{
  "n_mels": 80,
  "input": "mfcc",
  "vocab_size": 40,
  "embed_dim": 256,
  "encoder_activation": "celu",
  "encoder_depths": [4, 4, 4],
  "encoder_widths": [192, 240, 288],
  "text_encoder_width": 256,
  "text_encoder_head_dim": 64,
  "text_encoder_layer_scale_init": 0.1
}
Rows from block 4 of the audio encoder of a small contrastive audio-text model, named by matrix and row number. Rows with one number belong to one channel. Each number is 128 + 32 x the weight over its row's rms, rounded and kept within 0 to 255. All counts start at 0. Numbers have three digits each.
After each channel's rows are labels from the 100 clips, of 14976, where the channel reaches its highest value: "loudest" is the band of the loudest frequency at the time of the peak; "strongest on" is what is common among them. Only what is clearly more common there than usual is listed. The data: Morse code for random letters and digits, with fading, noise and interfering tones. In brackets: how many of the 100.
# convs0: first width-11 conv, stride 2 (encoder.blocks.4.convs.0.weight, 240x192x11, each kernel summed), inputs 0-191
# convs1: second width-11 conv (encoder.blocks.4.convs.1.weight, 240x240x11, transposed, each kernel summed), outputs 0-119

convs0.59:169118098140120152154134111093110102108160154113106156135117174137125098211095135087172169127093132167144131129195119144153139151093089123151133179181141087143133148132122103184097111189122114147077087158117150147133130163158153140173114152058156118184170145076090127131150142129119180035105184063122105095136195091089093124105085056079070160108055177173108159129152104131175144129135128112160126122186103130110137104114152061118173123138131146162194074144134110152118107092134143169076141101127062106150099163129123085147123123153083131140127196124154117111120130085159147139
convs1.59:111153109129098109152132111081169186216143176116113176148102113132121135204141092075173098182082131090121116229098120062182106113128192130157162092137082120114144169132110084130136151105186086192107099103160040125092125126155127198163153099130154108134101095164111160185112135148136120121174170091138097170092098091109094125103185136116083120106104125111128079
loudest: 500 to 1000 Hz (70)
strongest on: reverberation (80); tone: low (62)

convs0.173:145156108151101158140119154038137094169079134070110255146138098185132117131096157123145100150103154163096132156137173115138115110097113141168102115090096090109119128095138097101152116126092133133196113117081085133127110117159141148151100140201065067122118148068178124126128141147160130101129203189102114107135078144130144109146119161109127148137165174122114122123103095147158110142114124169123123178137096075130118155076091152134089182124173167100072134111128106103098144098135137133093130120220146130166161086066152108095073203109083116113125163069143141168092140090100126119
convs1.173:184137110113118128123162135129121197100094164102151158095101123146091162112125136140097174214161136114144176154149191095081097125120180138091109189129189149155138151098139117149145133141110141109153124138114131101094124149172177193083125120110174107171125112162151160255112100112133104152169124117180089108079146162152149119109117170137146176123110130140186151
loudest: 1000 to 2000 Hz (66)
strongest on: speed: fast (98); tone: high (78)

convs0.178:114086131040159154154072114119079199211135168126082093116109184073153075086124112154171147137132116137220158191122161107151143083124108126174094147122093145103126170147117129148160106107105081141117100180117143148114120086132137131106092139162132083130163138096127118160133116094098147079165178061104117108149153131182125127174157101152121097096080057075107170088117168099117117119121093135101122099178096163113173186089153118103122201127160097117120213133161137169134114103160065147143126103133122152139073122184154132104089157133171140153112121126145137141135079138139117157
convs1.178:176070158114154152152106124116170104117179097111152152086077140107196177118086108129110160093128172181160168114190149113146193147203147136156148114159074152145114091127123165112094129119114106118124087155116167121132195167145156086084121115064132175157153061116133107155161107175164172112085150089079138057161114108105132113100146120122151116109060047127121083
loudest: 500 to 1000 Hz (75)
strongest on: reverberation (77); tone: middle (61)

convs0.25:139169102128165105083111124066184144200145161157140139140099109097111141182135168123123152150166110136093133109127119102138116122138131149200141084129088137131076100184112129131161147120090167163158181126123098113108121182147162143186099109115139129099147173086141111110086142149141072107136137108176099093134111137170101138138147131161080171159077158083123161197136094160118114075161126078107139109131151186112077196128129150124123148160116123139130172135167113143104122128101156102149111129118123166179202241092159046157119194130059155123093127087124144137150175191162182143
convs1.25:127081159149103113147102130122107172092122162182102106097153110064102134116155147177206086106142126142111116194142094143155108140088053149200128119136175120155126114073103090095120124123102080134113149076174062057081167110129186125143139098121106121118087095094065085161134100135138127185086158153121106123144086106095122091211107128064061105147127092127161089
loudest: 250 to 500 Hz (31)
strongest on: speed: fast (67); rumble (43)

convs0.172:082112148145136111124146128123130157156129097140071078152145152126111102100083130098170061145096134127148108118112149133155132117136153117121107157167073153148143088136141131127125067104107151133127172171124118130077111105157158126159108207073130178118085090135086089135140138130109117172207216170126162092098132147084118049124098117070101110168130155138113125114155122146094126164113121140147113125092120192159173107044101129177164182096192073090072178074136122136130114137228091150148085169137116135141157070120163124105074085137130148086118084096139135103164120137073155160
convs1.172:107148151133174132086178149161120169100129133144082149153155136136106141085049195135073151174164163128094134105055129164123126085096063152100063155144099076109135125116130118114138150143106118099135128123139203177128088100124100075112119134188232128118125079141137245123096131207156182124128131149111098176124133106085140078170070168112098140085078116127090130
loudest: 500 to 1000 Hz (87)
strongest on: speed: slow (92); tone: low (62)

convs0.76:142139110083158100140146067125060133153106132154119125121180083085120110106165093128142117179090119159108077166197075088142128133126099110161070135087118108170136076107130120165103181205113195134122090162175101129176065156152119164082118146138118150106126132138095156118148080112140179109128129178103102117106127124114098138146161143112202107075149081150105149083126182142119144084111116108112135111104106168100112162147137137153099178127202038165086091157163128086096123148198106180154122061141132161074158097131092134098096116097112068130100146125100141074091120108138100105
convs1.76:176162114107138111116129158148116136067126085104135109063146114083152100089129138102097141105151135200106123133165141118103104156042176088106126132108111097094077166111041091142125136136111136115097141168186139155138157144131172096167117142107000086147108153115139121105068105105133176127096161097118131119155132115098107036128126146180214112115191163105123142
loudest: 500 to 1000 Hz (95)
strongest on: reverberation (100)

convs0.92:126116110125110143131120176088127070137195104096077169147156105165138092134085145133131104112089155131070128074154078088163143118100173075128151158046129137107091128114104130060101141172189124083115164137074169104167144081145144158185102107088135065111130139157116134079135145145118132156116066163047110153131145138139084141074104138099121138093103199133203128156152120106137087132164125135152164110130049184139157150154118145145124152087148117099164116121139102151120157136109138116138077129093200081035113108118100129160130142119112114109133211133106159090125080086145149115
convs1.92:140075097156063098159126113137075117156089176175155108130161163125130151129143137171152118116132086131112120146136131112115158198155184158104109148150149144149177151121205154157145111139082100146125080140145064095118129136108163114141117106076126133142100190160117103107082079126134143207157151141138121139139115177143141162087129165138104128068140101101095152
loudest: 4000 to 8000 Hz (29)
strongest on: pink noise (42)

convs0.180:122120135159133123158172081160105136191081166114137095149164087126091103176162152139123154120070130133094105106113146158136090145103132118119136140147120098197141125114106101147194128139104123189171053199093147113147121144119169096126097096204079130104148120123182152094125172101099141117126159163182093164134127105125193179133138137122179132117077091177074125144095157084070061063194082146149084090109129104100126102169088112187069123096155166205112067129127141103106139119139145147091185111160147148106080116073114107136128070133110097144114128164118135123121091130167132124
convs1.180:174106145057130122121113126110127175145172149130109087132129129130089076111156173047147089160140169102127097130112137130064120119162123141136116126124146111143156162120041131146174211163111165126178146130146084104153130129131099122166117104136123139108145193111128155148163110151114149152158165154175058130127113132120115087061094089165104181120120157109144097
loudest: 1000 to 2000 Hz (89)
strongest on: tone: high (92); rumble (43)

convs0.46:172139105133145101169136155100161122205160086171111098067160159163150157145186136167079084073133093087134151159161187097182177127148122153153094061106074171107160086131127115128099160136074068159072134074146159156101076123194168122102133134143155137137136117201108138113129101146138110138179148099103115101103125171146120148137161086125156148147132124124073122166126103103113099119176148176098107101139112194197150131158128048114103151142148111133113096141178104150140136127094158149194139160140215157068114131119135139142120113177157100110084152135118135143129156193081110111
convs1.46:134117149126110165141131149132138054127129196122131217141143132092103169094156140080138139052194124124121134117192144138109101162063075065133129154123092153114124113133088127081122163121144113131056127131131105104130101115152087139167189112116095179126082105132155155168141119148178184126055143103139147113168090105139143143083143109119063121139113131068145061
loudest: 500 to 1000 Hz (74)
strongest on: speed: fast (71)

convs0.44:157123092118134103077167133201164141155068077155127128210090129121129093111104055126130120167184131109165118130147140123130124133123127200174089145164129147094120136111182107162181170141135154110120136133199152109142102124141151150133116134163181084164120097168231172108119163126041065075160117125104107068084095112124089108120136117191142111093117147148144041161144111139126124148153103092110145080063110152145091125111164126140109161133125109096200084155070120075146121126130138117155139143094114142138124129135136126157083106130146121084088157126074181122113059146150162129
convs1.44:145168101127141165121136092144129127183125123138078102133099157139049132130152100174094154161076153121118117055136117143104154147116183102124120137073122114125175103124080096125139090143162137136171150092113098076137078046097097144136090119127139125106117121111156149091132127091158093146218112084110165125128143141120147159136146183080164093161104075166176147
loudest: 250 to 500 Hz (37)
strongest on: tone: low (81); speed: slow (65); mains hum (50); reverberation (38)

convs0.160:119190100103132127139119046169111105192155134141182104129126173071105109115087121148131155109120077202151147145181120103145133131125137135195105118118127090163113123157086139183111135117090148147122090099142079144105112118122159171111110118112095112117199140172088147128158150131150144024124163112122089112167142127176100157132120101178172150116160134059068172171095114147125164152112107118109069137178165104112168118101114163122169104124147088137127071156107138191093101114124130189127108066122106161104170102072102079121138168164118106105107155122084127141165110092164162224
convs1.160:167133109116110078097116172112106192122108054104110153108177114102202135114073114154199111169090171132173105163103107154122142101181178150102106092151121132101134119123050182135124146149174141121126162104173151134125112133166118193156090069091096155173171070148135199073104144109120135115122129174148106124104143146114080120171147162069165121165114130085171136
loudest: 1000 to 2000 Hz (43)
strongest on: speed: slow (67); white noise (57)

convs0.219:097088150148108094094039107092116124130142168153122080151134193121075127162156132112158110115115139109144064056205124069170142100100120149105116126161153113164144145116049151088111114134139094111135032159064071129115148144102075103139152156091142135038181152115089163111135151099124135094140148154149119131095143106120084146130153130118109173152163100171111105141092115142100168143118107123133132150096093135099146099139132103115106159147139143107117140108120084094136129119163154074169098140072062182108103089130071159125110069097136041139146081154152201081119120152138139174
convs1.219:120166122115120221092142143173141183114115114156125098117115136105092074162134178071142113119116074103164146085117115168133133200159124142128120104081112122097160039097119104105149102139115176183120095149186172153126168178194142188142123165149172145108081172155113093077115126103163143105139184153084138156113182102163117137189144077147039102171152139121090151
loudest: 250 to 500 Hz (65)
strongest on: tone: low (84)

convs0.192:162115104120111071103158150155146116093161054171092132183128142116143096110088149133133099140105114106145139164144106100159092157151136063106113174104152111143138086103114136150083127111176071132100165131112146142149063170085137105105106122134122157147101163187025109148130164158059045138117143099170089171081109157114124087098178190114112086161104176153128148230173124087130152131156114136133116190144121105119113128082122114125109134104061178107135163127129152122137093097115137102109113148060062119080147151159202134161105130117152142126109140131108119058170094132083110133
convs1.192:151104142170147168139140139110155174105104124114128067131152098148138140154187107153153061190085174123145181139176115104137149075209249140092100147189101117126149056111170165098140153181061110123155190147082115093123101175098130107117078089179197098106124132157144142109125120123076128123095157142158081110085130128120113107105166116196147105101139105133161157
loudest: 250 to 500 Hz (44)
strongest on: speed: slow (80); tone: low (80); mains hum (69)

convs0.98:132155186118152133116122081178149183171125071139160142094129135110181151169149120105117160080123092123137141085165159160145110131131148146119119123177118154127131159099205103114112158118147072178122054134182110149135125131164114136107119099160084076133118113093195175183111137127042102112106094100104102131130130177126173117128101098134158148169199195151108151143100119124096178168183098055134119129139151081167134149102139168151132142167164151124145172106102132077174114107163127112155124143084153154133170124153113084152140051108119149129059185173130176088175075173128095167
convs1.98:079144160150135160125120128212142080046159091134129200138154132100218132101143153142148119165136111127167168089087141130167119107196125095123116083079108147120103118125136123139146114108085139104128163175119083134100078140121185132178100123122107174115159142187095100159124113106127101095118113125135100135106142149122128047149159074138139140144117177150167119
loudest: 500 to 1000 Hz (62)
strongest on: mains hum (91); speed: slow (71)

convs0.165:110138191099140145154085178138116079134153137091088107128127123150112158155111127132133092139122107117130154137139122167097137117129146147104181125184085171155069137115146151133058132128165107138130165121074122123120123065158103121136125078101128124165158181128196120101137133125139196210138140178178105129139162089131181139098144180073063124166181161095121129172156176133097104147134170126181090136089062162172094152113122158097103126129159087095108185123137090115171131131148112110136190056074131162124117144175219139175103160180167099171157125117082098183140084138110143124
convs1.165:136074151124154136143153182135150093070135149137144130113125195109084143163123096139150136168187133159123102129091101132191141170126132158133145137136130132103147116154103114152076138107118089103160185105147141077124143124101168132119120111121138146133174080151034191135114151133126165122117070160110103130171108160101082062176163192116110129131124111141122120
loudest: 4000 to 8000 Hz (31)
strongest on: white noise (44)

convs0.236:099172137111131155128166171123114134084071139144121165116096146055172156171115142106160116114109114141124128161178084221186155122017079159146122138143131130130181174115093152200133119163143142076155142169096146139141127181110183143157115084085158163099157172133141113155072132147142144196164205117187134121148155127123102146134105159105163156108160109115101133149140088176125162128122203158168101146152136099172164138126080098145122154122157208183148123093113156151116108119184169145104141124139113153167120111098134164135107164142110175148139113089103098138143099176129114200
convs1.236:120177124092120124105121206155070091169178139141145098128111132148110170162099099104126066151183213069142101170123142166169173068135152110151124093129162093104140149088101128140152088171065130076112118156140157142110105134136135142154118114138112075130135157114172116195102169210155153118129189160152157100078078140129113124160125105120047059124148108148091106
loudest: 4000 to 8000 Hz (32); 2000 to 4000 Hz (31)
strongest on: white noise (48)